config = dict(
    model='contrastive image-text model',
    dataset='made-up waving flags',
    train_examples=48750,
    image_size=48,
    crop_scale_min=1,
    horizontal_flip=False,
    tokenizer='word',
    vocab_size=53,
    loss='softmax',
    embed_dim=256,
    encoder_arch='vit',
    encoder_norm='layernorm',
    encoder_norm_position='pre',
    encoder_activation='gelu',
    encoder_mlp_ratio=4,
    encoder_head_dim=16,
    encoder_fused_qkv=True,
    encoder_bias='all',
    encoder_qk_norm=True,
    encoder_layer_scale_init=1.0,
    encoder_parallel_block=False,
    encoder_inner_norm=False,
    encoder_moe='top_k',
    encoder_num_experts=4,
    encoder_moe_every=2,
    encoder_expert_mlp_ratio=0.5,
    encoder_experts_per_token=2,
    encoder_shared_expert=False,
    encoder_patch_size=[8, 8],
    encoder_conv_stem=False,
    encoder_layers=6,
    encoder_width=256,
    encoder_positions='sincos',
    encoder_pooling='mean',
    text_encoder_causal=False,
    text_encoder_width=128,
    text_encoder_layers=6,
    text_encoder_norm='layernorm',
    text_encoder_norm_position='pre',
    text_encoder_activation='gelu',
    text_encoder_mlp_ratio=4,
    text_encoder_head_dim=32,
    text_encoder_fused_qkv=True,
    text_encoder_bias='all',
    text_encoder_qk_norm=False,
    text_encoder_parallel_block=False,
    text_encoder_dropout=0.1,
    text_encoder_inner_norm=False,
    text_encoder_moe='expert_choice',
    text_encoder_num_experts=32,
    text_encoder_moe_every=2,
    text_encoder_expert_mlp_ratio=2,
    text_encoder_experts_per_token=1,
    text_encoder_shared_expert=True,
    text_encoder_positions='rope',
    residual_init='none',
    optimizer='ademamix',
    learning_rate=0.00075,
    beta1=0.9,
    beta2=0.98,
    eps=1e-10,
    beta3=0.9995,
    alpha=2,
    max_grad_norm=0.5,
    max_steps=8300,
    batch_size=256,
    epochs=43.6,
    lr_schedule='cosine',
    final_lr_fraction=0.1,
    warmup_steps=160,
    weight_decay=0.3,
)
Rows from block 2 of the image encoder of a small contrastive image-text model, named by matrix and row number. Rows with one number belong to one neuron. Each number is 500 + 50 x the weight over its row's rms, rounded and kept within 0 to 999. All counts start at 0. Numbers have three digits each.
After each neuron's rows are labels from the 100 images, of 14848, where the neuron reaches its highest value: "colour at peak" is the nearest of a few named colours to the mean colour under the peak; "top examples" is what is common among them. Only what is clearly more common there than usual is listed. The data: made-up waving flags. In brackets: how many of the 100, against the usual share in percent.
# fc1: MLP up (encoder.blocks.2.mlp.fc1.weight, 1024x256), inputs 64-127
# fc2: MLP down (encoder.blocks.2.mlp.fc2.weight, 256x1024, transposed), outputs 64-127

fc1.218:511560543560529519557506507476464495452379519468554465522351444446367410462412499497449504455504459423397449466457457489491490425496540451439544480600413477511488440519421474440434426469498463
fc2.218:494544476551501456488601480497492477564521569544507444476455552501586598508536601504491546479531503559470506533538516442457505487476568475573551504592597571479523514466486553585486541454535558
colour at peak: pink (30 vs 10)
top examples: pink (68 vs 22.1); diagonal band (52 vs 6.9)

fc1.422:441470499446422423455466394465449388565512471415408431451562445554509546562486509450542476487464484427468519484505488498432523504550522505495420488474435478519520469464444445481495485508483417
fc2.422:506511396520489414431513556428479492592502525566480441515456579535441511514503567555503505441480486535492467504444544468450463560593570487579546534487545488465479512496455607525510464465576535
colour at peak: blue (47 vs 3.3)
top examples: blue (70 vs 22.3); two vertical bands (44 vs 6.5); three vertical bands (32 vs 6.7)

fc1.661:601635542547487485481545496459465368550601463491410413387553447545579564546499526486518465555504540501518557467547506507486461497480540499525492487510480553428508433374547447571434516544415485
fc2.661:630500535508458486512523518586518484541581544479519507516526530565492468517513493516511512513515517489527501523537490505496523513524532475520485534478491515543473441515547493559495504524482528
colour at peak: black (67 vs 5.7)
top examples: diagonal band (32 vs 6.9); offset cross (25 vs 6.5)

fc1.473:473525581459435461535473450454475435437458510476541494513415383510484500420573551368458481538480477480559446468431473395543541417537410429402498524471510443557557454461408509459454412502480410
fc2.473:459529492527562509543510494505493603442532467433564567575578439522500457546539534490469451525457478478502445439538485499537570518508470444451513483499456379419467564510485472530549511501567415
colour at peak: blue (66 vs 3.3)
top examples: blue (73 vs 22.3); diagonal band (38 vs 6.9)

fc1.715:605645562614527603681551565532584466546548476491490480463512467515493498499482527533507539538508475496553535461540388461495499450532528478378458479513464548470477469463545512548443455492368478
fc2.715:568482437502422458467446481434515461488561429463519483436514523500525515578487508547512534515504498513560596586504520598518464612553533572579577555484483519421587553572472485541518592502534584
colour at peak: brown (60 vs 23.4)
top examples: orange (51 vs 22.7); two vertical bands (28 vs 6.5); three vertical bands (26 vs 6.7)

fc1.684:498532523489519497503536574457542508456466469478462405418570495470515429561527402432516469571531521516522596564512505507429463485430438532479491507485525539444544552429521441468470576415391532
fc2.684:406509555510425359529479600466509460503542523528480475523490512504413454511481446523436474554474551497574465507537485410399578450555514424560548542482501478518519462568507547544442499487508545
colour at peak: green (28 vs 7)
top examples: upright cross (79 vs 7.1)

fc1.222:395440428381441408457489486475453427535580455409429440409497402501493540510464511523563451516504589547492518570522506462496476497525447536517514555444559526478487442435465463545457467490486485
fc2.222:517442479580487554517520574475529482494495483528505536414464526494396506474493485503511526469496429503432459493468510505532532503539587471491559603495583490534606462422451491450403497470502475
colour at peak: grey (67 vs 34.5)
top examples: white (66 vs 22.5); three vertical bands (26 vs 6.7)

fc1.138:600558511470547464504546482521514596487437451504609513537545428487444499479556481502608499581509516494494500519538466480479458590441539501439535469598459439491376492485467482523504466418442414
fc2.138:516413476488475455374590540450539546522478555492489458431417518439530533593417473511473503413508477530450527492506505543605469481532479617475444499532543497529478543426466514531490444461541564
colour at peak: orange (32 vs 3)
top examples: orange (72 vs 22.7); three vertical bands (47 vs 6.7); two vertical bands (32 vs 6.5)

fc1.119:588600524507440442449514412474435358569645454468414436372521476511560560546468518486537459534545534507472534394541524510477455499484538484543505500487497572420516453439572470553359497537433506
fc2.119:616476522500460503518506507600523470528591527486493505502536528549485477509517490511504516499520491476515509518538487507515544545551526444510461550497492507547466434466563488538470491516522507
colour at peak: black (67 vs 5.7)
top examples: yellow (46 vs 22.2)

fc1.143:515555443569505520545450469375515540495517487508520501495458497471461512413500558586522496457446391537482502532443450418453420456520428448397463537584561454406469451487413563478486390409496522
fc2.143:527576516552528455517445585460562554543450506512440469545461490535452504480504460544494486486375495421535465523509498412400501570582511517569512531526423482462441480394465574565465470555577419
colour at peak: pink (73 vs 10)
top examples: pink (95 vs 22.1)

fc1.190:526534474557552508531428567450499531523441467485484474515475526496397483458485510628440473406377444504470485466440506464431411486551480453439513553512516440439450441496470537484462430419504537
fc2.190:548522550476527502459445516502545529510457534479401510583488487515437493522501478576479512521322495452524503475530531471373534540542456466522463539528425485520394493371494687559493466561601455
colour at peak: orange (30 vs 3); pink (27 vs 10)
top examples: orange (61 vs 22.7)

fc1.105:508552522460467432503450497495593543490505512438537492470403458526415374444565431425516528533507403484533404525498433410526451487473429504514537491522492432423470493483479533477409434442374423
fc2.105:485485465546507458470473453460476571504535391482508532514560443517475500570565528508561483556460497468530464457484398517503369570517443533479503438503458407401475581404442467542548444409522453
colour at peak: grey (64 vs 34.5)
top examples: blue (56 vs 22.3); diagonal band (35 vs 6.9)

fc1.634:440473695510480552468506522463475475493524435488418508509538476458435446505470448302517451465550564544441528445436528478470476442570446538425446492523518509504442535431465503411522498460461473
fc2.634:458616521477483410546457501489466441452461538514453439518509462487580585546500497496511462555519412454567510529544402459512505508467520451457514440506456525510547486590504471467460435513496443
colour at peak: blue (96 vs 3.3)
top examples: blue (96 vs 22.3)

fc1.313:476521511528467498473499472500436437526456455459517525496483494466496565462479503497452398508501478570392467423467540492483400396399482412442475472577453472502493478565457520446485514472521521
fc2.313:474549497550487443545470553402429524452440416556541450462450490488513471555447465521479437544573522432504566441442528488457412484485480512534477445525498488427518470557458524570496462415469498
colour at peak: purple (43 vs 4.5)
top examples: triangle at the hoist (67 vs 6.4); purple (55 vs 23)

fc1.217:470556551551488453528491510462464400484427530481444384495511537541481551484457530463439505463464480451447494424448501471373496447575500398460519495513441451400507427487480490545438504500505423
fc2.217:409424465515532479527614451414522541516431556560470424499557494477550564586541500492555488497519452536433505539501477426555465552497522497594577418564520470518393530465466547459522478458539401
colour at peak: brown (55 vs 23.4)
top examples: black (81 vs 22.8); diagonal band (29 vs 6.9); triangle at the hoist (27 vs 6.4)

fc1.729:531575603459591537582569453593508543593565484533447485516574433556468473442482441414513473590502494469522592493463464464495534519473408486416406459478525530543504451439521508482470425469516517
fc2.729:508580554467550441527588489487512505517482542611458503489540441506621486490553444425543476576491577537523481526542477392432544420551478521518523425502513438470449575511538548491512539571406512
colour at peak: brown (54 vs 23.4)
top examples: black (74 vs 22.8)

fc1.18:520472523455555501489602548452400518454506468470553496476428527442326454414494546489509446439534449545419454432455479485507468435557446549447521481519499537468389548413363495468417389411421563
fc2.18:509443510463419436453549567539466417544639549484551493612499624576495524467533558530494529485541547549479559516582472456450486384463579445562535513473632561519491414456507514553461503435505530
colour at peak: grey (81 vs 34.5)
top examples: grey (100 vs 23.1); diagonal band (26 vs 6.9)

fc1.609:412528686434501419526545582523523491496406507496517541517516530502448513527484535222477477486428540484491456476516509516492498474532535500475536420462437436558467521462539505565483505519487392
fc2.609:422504601482557386536532495529482448463485520409500509522491447532491519471470458444496426530404545442500429503476477496487482479540564420552601486549422378416455497469505478589442475572545402
colour at peak: blue (53 vs 3.3); black (28 vs 5.7)
top examples: blue (68 vs 22.3); black (61 vs 22.8); diagonal band (28 vs 6.9)

fc1.758:535541538530493528565462507554493556431476549418518462516516465387418518463536467421423401492496437397419450462480499491531386509470496567511442512527423478478451453487500358460480413494493357
fc2.758:476426458474508497500477526484496591501485454529524511596610511585513482515506528491600535566504529418514572456486491565520610530593477512551491551507489424457443542484526528560576516522548452
colour at peak: blue (52 vs 3.3)
top examples: blue (61 vs 22.3); white (60 vs 22.5); triangle at the hoist (37 vs 6.4)

fc1.747:577608447549476530540473588552580490536547488464453509504491509417510574505519490533425493500466441563491460489454457515498425511416441540490471421477429525538487507544539422531456509555504485
fc2.747:487526478453429407548432443492437502420507551429555486488444513458575595459512554542520501535496480504522577615544529551512521501438591520453482515511547603469536445562482432507539516496550461
colour at peak: grey (65 vs 34.5)
top examples: yellow (99 vs 22.2)

fc1.216:462567642537547486551556557329499573522462425520551417529537491483495440495521503460549485528469467511490480506517385403485476469487463487470531411494408442380538561431447539450491419458406489
fc2.216:510514525523508449545520556582582486577516524474475476470460593518459511491442436491430513494506528495497503625501474464518487547486610498607531536484504516488535551581493556527440554550529555
colour at peak: brown (65 vs 23.4); black (25 vs 5.7)
top examples: black (90 vs 22.8); orange (47 vs 22.7); diagonal band (27 vs 6.9)

fc1.29:450486517508496466500534567391536510431530459398558520471460455423435506517550558444535501504539451533401463454550507488565501452478537548443568466473484558432389503482445452526485456484447469
fc2.29:490425553500549490503589550453468465440536470449587552572517501511509533480564580424537531494565510473477465409526421453555554393524497470438563410457500463523550506440453455473458429507455451
colour at peak: brown (48 vs 23.4)
top examples: teal (63 vs 23.2); red (48 vs 22.8); diagonal band (25 vs 6.9)

fc1.671:569580526531527503525486509543530587403500555398557494471540506453513547526481465448487536537450508399520459466478529519487417543524507578516490438482374486436512537531519454554499514539509417
fc2.671:558471495546472424479495510408468499530576507449542471475508498549528505557482489467579522537509550469560538468489543575495557564595584527509447494449421462491535487498499475549486482516507472
colour at peak: green (49 vs 7)
top examples: emblem: no emblem (91 vs 47.7); teal (78 vs 23.2); two vertical bands (73 vs 6.5)

fc1.300:481470452411390384448466480410410503483517490526425479537483498443515493464524403471529455571508502498490554537481561466541504525516464436420504485467493571428459401411503472422390430490530503
fc2.300:584545443576358539421444533420469439498481531497531457461532499560399541592511548515430490515505466500501539519574549598487452539591518437464471495490508534509529407444440535528468514403562489
colour at peak: grey (78 vs 34.5)
top examples: white (62 vs 22.5); teal (48 vs 23.2); diagonal band (34 vs 6.9)

fc1.532:512541522533473540500493528575498463570551546465528526445526428468571411551424442533395432467566467423533461468560553519572519532479453582544505418511504530480458534588547471469422466501489479
fc2.532:542487523493604586500581506494555479518526504549479527604571480552528541493566546526516603500489529582482537461489582448483581422509459486420526470451547485544531480351521569555522555564493541
colour at peak: brown (51 vs 23.4); red (31 vs 2.3)
top examples: red (81 vs 22.8); green (55 vs 22.6); diagonal band (27 vs 6.9)

fc1.22:620575485483432385452514423483444394512575453421441458383516509474594569575485475500550407553581500483528527446566561537536505534483508490542490477506448577395473508459558445543391499515437499
fc2.22:648499515504454507492515525560497507539569531466522498507526504576491494515511459484512524526501501483523520500538520512518504503537511499517452538487491519528454454482540480572484500508508522
colour at peak: black (31 vs 5.7)
top examples: corner square (40 vs 6.8)

fc1.447:499605546530496491542508524478477493488535460471489403470452511501485490490512498464436458626483464479472513447510400489421420511471508483483431458414452525455567472471464459443413446441493448
fc2.447:433461480548463480539529591478506517525394554525540440550497463496461487596502475503449480508569501486480587509465516532530522470567468496462558501547486445475496505526518516534540488431538525
colour at peak: blue (50 vs 3.3)
top examples: two vertical bands (94 vs 6.5); emblem: no emblem (85 vs 47.7); blue (55 vs 22.3)

fc1.698:452479598463602454494563548476477384576462533511469534510470538523482493479486501495420576461446528486501428504460579460459527478525478442526522341457486506501461458547492531494468516568507485
fc2.698:500458564445566484444515533548514523570491498464475444555593533598437425512476393533547483621487542522509485499502499512521512537570447482549503494361474444473447532460567572536494502614416551
colour at peak: red (50 vs 2.3)
top examples: red (97 vs 22.8); diagonal band (31 vs 6.9)

fc1.683:415468440421409376420451481477460455544567471384434462475519500461546484558455442558466427481575440472462483486479556496572520536521463583544457439520450543454497530525479456461461490477515492
fc2.683:546508521437513478398538516464502442499431519509464475513569530556480442532467503565488456548475483572550494432554557522450526526553460435508466498426544460438458513434459673537463479561539555
colour at peak: red (48 vs 2.3); brown (48 vs 23.4)
top examples: red (100 vs 22.8); three vertical bands (37 vs 6.7); diagonal band (27 vs 6.9)

fc1.653:437489449452450403498449523479484549448509531406389400491568546464515557508518549520501468515519484433501576468489488476492523480485543519423531483521451574443455503485485446487538483438525473
fc2.653:503479465470467394505536548484483479545459501521492433418430560550473521584427467493514471572539547444592601579540533561543620530591614488480496483476401567511495444512552510569466469454519529
colour at peak: yellow (30 vs 1.9)
top examples: yellow (68 vs 22.2); three vertical bands (47 vs 6.7); two vertical bands (39 vs 6.5)

fc1.63:432486578429472457469451524512508516546424566460522506517517459446525398588460399509420497480528459404444492479527544510540548489414441509506485495463443526543456526579568494410469519474484527
fc2.63:488488597493488513458496452538627460525422475529420524534503472498492427548412457518489539599470559497555472460454553538469493530517453402509512530435485400477563540506619544501558537578525583
colour at peak: red (48 vs 2.3)
top examples: red (85 vs 22.8)

fc1.530:447485457414561397481553570453479570442377505526408431513519498379422472493520492494443442491552497482543543509478522469557475521473486465454468396475437588495403512451431471467538460477457470
fc2.530:541542488555430513449437522464495423522453583535572483491426500598486528614493484511510588499570498472548584548427535558514556521525524496492558505489540538590570430575477488513547526413546500
colour at peak: yellow (35 vs 1.9); green (33 vs 7)
top examples: yellow (68 vs 22.2); green (50 vs 22.6); three vertical bands (46 vs 6.7); two vertical bands (27 vs 6.5)

fc1.451:534520559561488555582492546523576571423463468467497475472516501423475411449455420436481376477559440480449523514442550493555468484502447553429403508534442488377459523470493437412463436470389452
fc2.451:471470457498521596488467559553461572461515529441555502547523543575407527502532590530543500495476491561540450519497489585477498542513447545511407495429484517611417558493425572499629522475531497
colour at peak: grey (65 vs 34.5)
top examples: white (81 vs 22.5)

fc1.10:515542644482561527668538503498507415481552506528390492481537473545477498443481552438513532464439531522518494501477479422450461489550475506437448451390528419507487381399420486549508507545439429
fc2.10:532472563442502467474549558597546495514523566466484511498588583613508423520484426486533426527475548575547503513577537516482604526539501508529445525440528547501347531532591622566494540592437505
colour at peak: blue (30 vs 3.3)
top examples: blue (57 vs 22.3); red (51 vs 22.8); diagonal band (37 vs 6.9)

fc1.149:501521550539527509531465508429600459420384503497411502425504490470501490514462474501496482501511413466506489450449507422494531418576459555429499529460437486386534496493504390476449537528469461
fc2.149:463525417487557537560556573554560555547481468630458462546523586446559564514508547548527569447544498494543601474511463423504533439455521564535554477530530523607512541606498560523557564525585552
colour at peak: purple (44 vs 4.5)
top examples: purple (57 vs 23); pink (48 vs 22.1); saltire (32 vs 6.7); upright cross (29 vs 7.1)

fc1.56:467513523528454479527500503461496449520494581459455442431479463469459510519450480480535420430527451421455486475494539427503491436518535535423473474518507520451492512403470400429470455448429492
fc2.56:419485500528510583562471404431481531490481520500530562614464384460515577448560535490572470467493434553464465545496541532590576530497466548392461485561539447590516454564544405447563443529581460
colour at peak: grey (67 vs 34.5)
top examples: saltire (40 vs 6.7)

fc1.93:521588583528547532546489464482549468406463525506412437483488415508449523470519518487529508513467481475475455424458362419458415499509505445495488481425427434504479416461480433460464446506426423
fc2.93:511467512545501493593541577556518484542455493567501454540502556510559572559451498483555574483482504439533585499547528479512609489489580543496579517563456579548543483487568516568452533493572429
colour at peak: red (41 vs 2.3)
top examples: red (80 vs 22.8); black (47 vs 22.8)

fc1.134:485532461533460549514496426526457409454540506476536539523491449469538474429550517538541395534492428525515415438552362438498431493468406418491404474510520406464587546492404474399467405466432475
fc2.134:607572517492540524478513435545469449462568467523485552590482455564548516510604512487508510613527488490576494549523458490591550534508427525508503490528539451518480457588469523518501489531524504
colour at peak: orange (35 vs 3)
top examples: orange (82 vs 22.7); triangle at the hoist (26 vs 6.4)

fc1.323:498536570545483543557421463507511563442494568530511476495468449540511361437382449543480526539486514442401511465499422487474472525362544407402503556510425571526412397469604521468461492393450511
fc2.323:502447502582527595572462541533632558570487416551430498465514536394468486524423396539500567521517492492560531590431496516514508574463479524554492575464496543489602498516553470397497481553556559
colour at peak: purple (53 vs 4.5)
top examples: purple (85 vs 23)

fc1.140:546583503602544541629524548520546504566511469495419440479580519502568570497509538539539471483493464502512541432561478434463484428479497467471487439533513526429424451473509432531463471533472446
fc2.140:491431503479471509458506511468514577439492422514539538479572505415367529545451583482527489353518486525414460454510486466555476516507550611457512579586500479421468574463500510467516472509490482
colour at peak: orange (25 vs 3)
top examples: offset cross (54 vs 6.5)

fc1.449:566622618500563526598469489519487543466491549503464489497494395487511516430494483468507479484482515471474544489479523475461438460430438546387492494484523528488456366437535435453504542501455489
fc2.449:509570504513454467538487456567534436522473474569545537464464410474593414497403447473417445461512510508500504503504566462514542390490425446464565525522525455533569491551590492502419496548500461
colour at peak: pink (27 vs 10)
top examples: black (50 vs 22.8); many stripes (38 vs 6.3)

fc1.623:529571452508537448506486369453442454531564521503449490496484505464512520458492467570445441506460445492482417505454504364441477490529481440489446403460483494482488426475428477485420493520477440
fc2.623:463533463403489438504494567560546558509446580458465420560567546590440540541551502529543454529470471482443515515619396507485579585563530510542546521534463454527413462474521577562535458503542401
colour at peak: orange (53 vs 3); red (27 vs 2.3)
top examples: orange (67 vs 22.7); yellow (64 vs 22.2); red (47 vs 22.8)

fc1.617:428472482468453477545449456558532460503571535454442489495440416506417403403483437517572492581523492500523517551497394541484516532527479506466429501398537560548427365439525428529447445406381463
fc2.617:495505446545447553519415580531616544525536552467584584579474531552514478420501447525489526496496448578447493544450510532514574474477485542453493614440614481476531437579558493446448538524501518
colour at peak: pink (29 vs 10)
top examples: white (67 vs 22.5)

fc1.516:440464472450462434472501444455513425461511463394450482475527467421576506505453471458552415541559472481422555488467490491576558492483599534471497450505440481526548479482513420451494496504455400
fc2.516:517489462471451475381464507476452437498441471455460454491565572550494470555426536561493411478491473570510541455572543542527485607582497463538506538495486483442456511509467637511518461519570555
colour at peak: grey (64 vs 34.5)
top examples: teal (75 vs 23.2); red (49 vs 22.8)

fc1.479:518651466501537470487475547410489583432477539575545480516454491483465450453539554542505424388486382476494441456506472390445417578544477521470498475525526389477471505444425530452473428451500449
fc2.479:486608482445493417416430538492464557500399570613500455525467458564462546562555506523531461520453470428594478475602473422443487564547535550509477563545411512589466521459463612534493473461491415
colour at peak: orange (37 vs 3)
top examples: orange (100 vs 22.7); diagonal band (26 vs 6.9)

fc1.439:498582591561492550562457505433529562548510487436511430428537436504472476506460509492464476460465460470455513512489481451496487429492478540448489521514436494445516496490512472467497470484452485
fc2.439:493490489488462459428465563557541510593496559484504458516530551595457486474507507522412522444462508518456485529489553503470554508562538528590541544507553483524500479503530589591480501555611477
colour at peak: purple (29 vs 4.5)
top examples: purple (50 vs 23); black (47 vs 22.8)

fc1.297:442527548533477532526496514527488437535458565464486488460473485457500557445441490500451433461470447467429436444462477477458442459458554399481485477531468513564479428501471457430439459486504460
fc2.297:457467491496425457498459507394424506494478410479511439522491498486450554473430552489575420518461528457503611512538511539389438518568525560490447478526460514474499429468442518610519445422528482
colour at peak: blue (43 vs 3.3); purple (42 vs 4.5)
top examples: triangle at the hoist (61 vs 6.4); purple (56 vs 23); blue (54 vs 22.3)

fc1.651:451478524469482468544454529472506523477505435362457458458524492476414537478469525466585462517449430498454495486504489462435489452555473510479496506423447484409431496371372471501418402475470469
fc2.651:481446537535452520550433535547578475508528554440549562492456550494522527498452419562452502431467518434583515516469532473498530454513524501550502591534530549489515448564554500490501463475525543
colour at peak: blue (41 vs 3.3)
top examples: blue (80 vs 22.3); two vertical bands (36 vs 6.5)

fc1.133:419482571439514512510463441498476438538444502470451483478545510495568543493464501455527477440469530496449449461519467402421516387524440451487549507495487502402496461482480518400481453572473469
fc2.133:521521573587468491544480544567515443485524496462534607560480527578511579586476463471481482570435504420579524544573553559496538537502632459534531606603440519525576444571577560550456523505565471
colour at peak: blue (31 vs 3.3); black (26 vs 5.7)
top examples: black (61 vs 22.8); many stripes (60 vs 6.3)

fc1.601:546572534551548564583564554576497475553517481551568433468440488529480420439433527512425467496613442524451526489512420479492528409445478458500498505585543592502446503524490455482327490475439509
fc2.601:559442476519502507495515572519512427460548468483538440524490497551495547527500585566530614424583509495471607512422493520600584519472595583530569493395482588593523449522463496552533528460498508
colour at peak: grey (62 vs 34.5)
top examples: yellow (83 vs 22.2); upright cross (25 vs 7.1)

fc1.249:483517556517478506594516533491521541512453551516481416523453509522488460439488540492462502487507537489523534520458502442448550442506523520417518436472512533515569499496502464494520553507491462
fc2.249:660525566500451515495480509517489486484511509516566530572463486572569499483534541513459526501484560501523519517549590511486523474494477548482513547529545478527532508559538548594548548503527587
colour at peak: grey (74 vs 34.5)
top examples: saltire (27 vs 6.7)

fc1.593:537538475470481488519477457441469463485459457484399459477504464468393579502520417512456454522521428437481549470473531528543471462514450491415455446459395499494510413462441430491433470453481463
fc2.593:472504425467469473470490484522456488473405469553528493533520515499471588520492511525442465472517498466529572524579526486492521475491566538512535621597507558582468534540557542496478577455490514
colour at peak: yellow (55 vs 1.9)
top examples: yellow (83 vs 22.2); diagonal band (61 vs 6.9)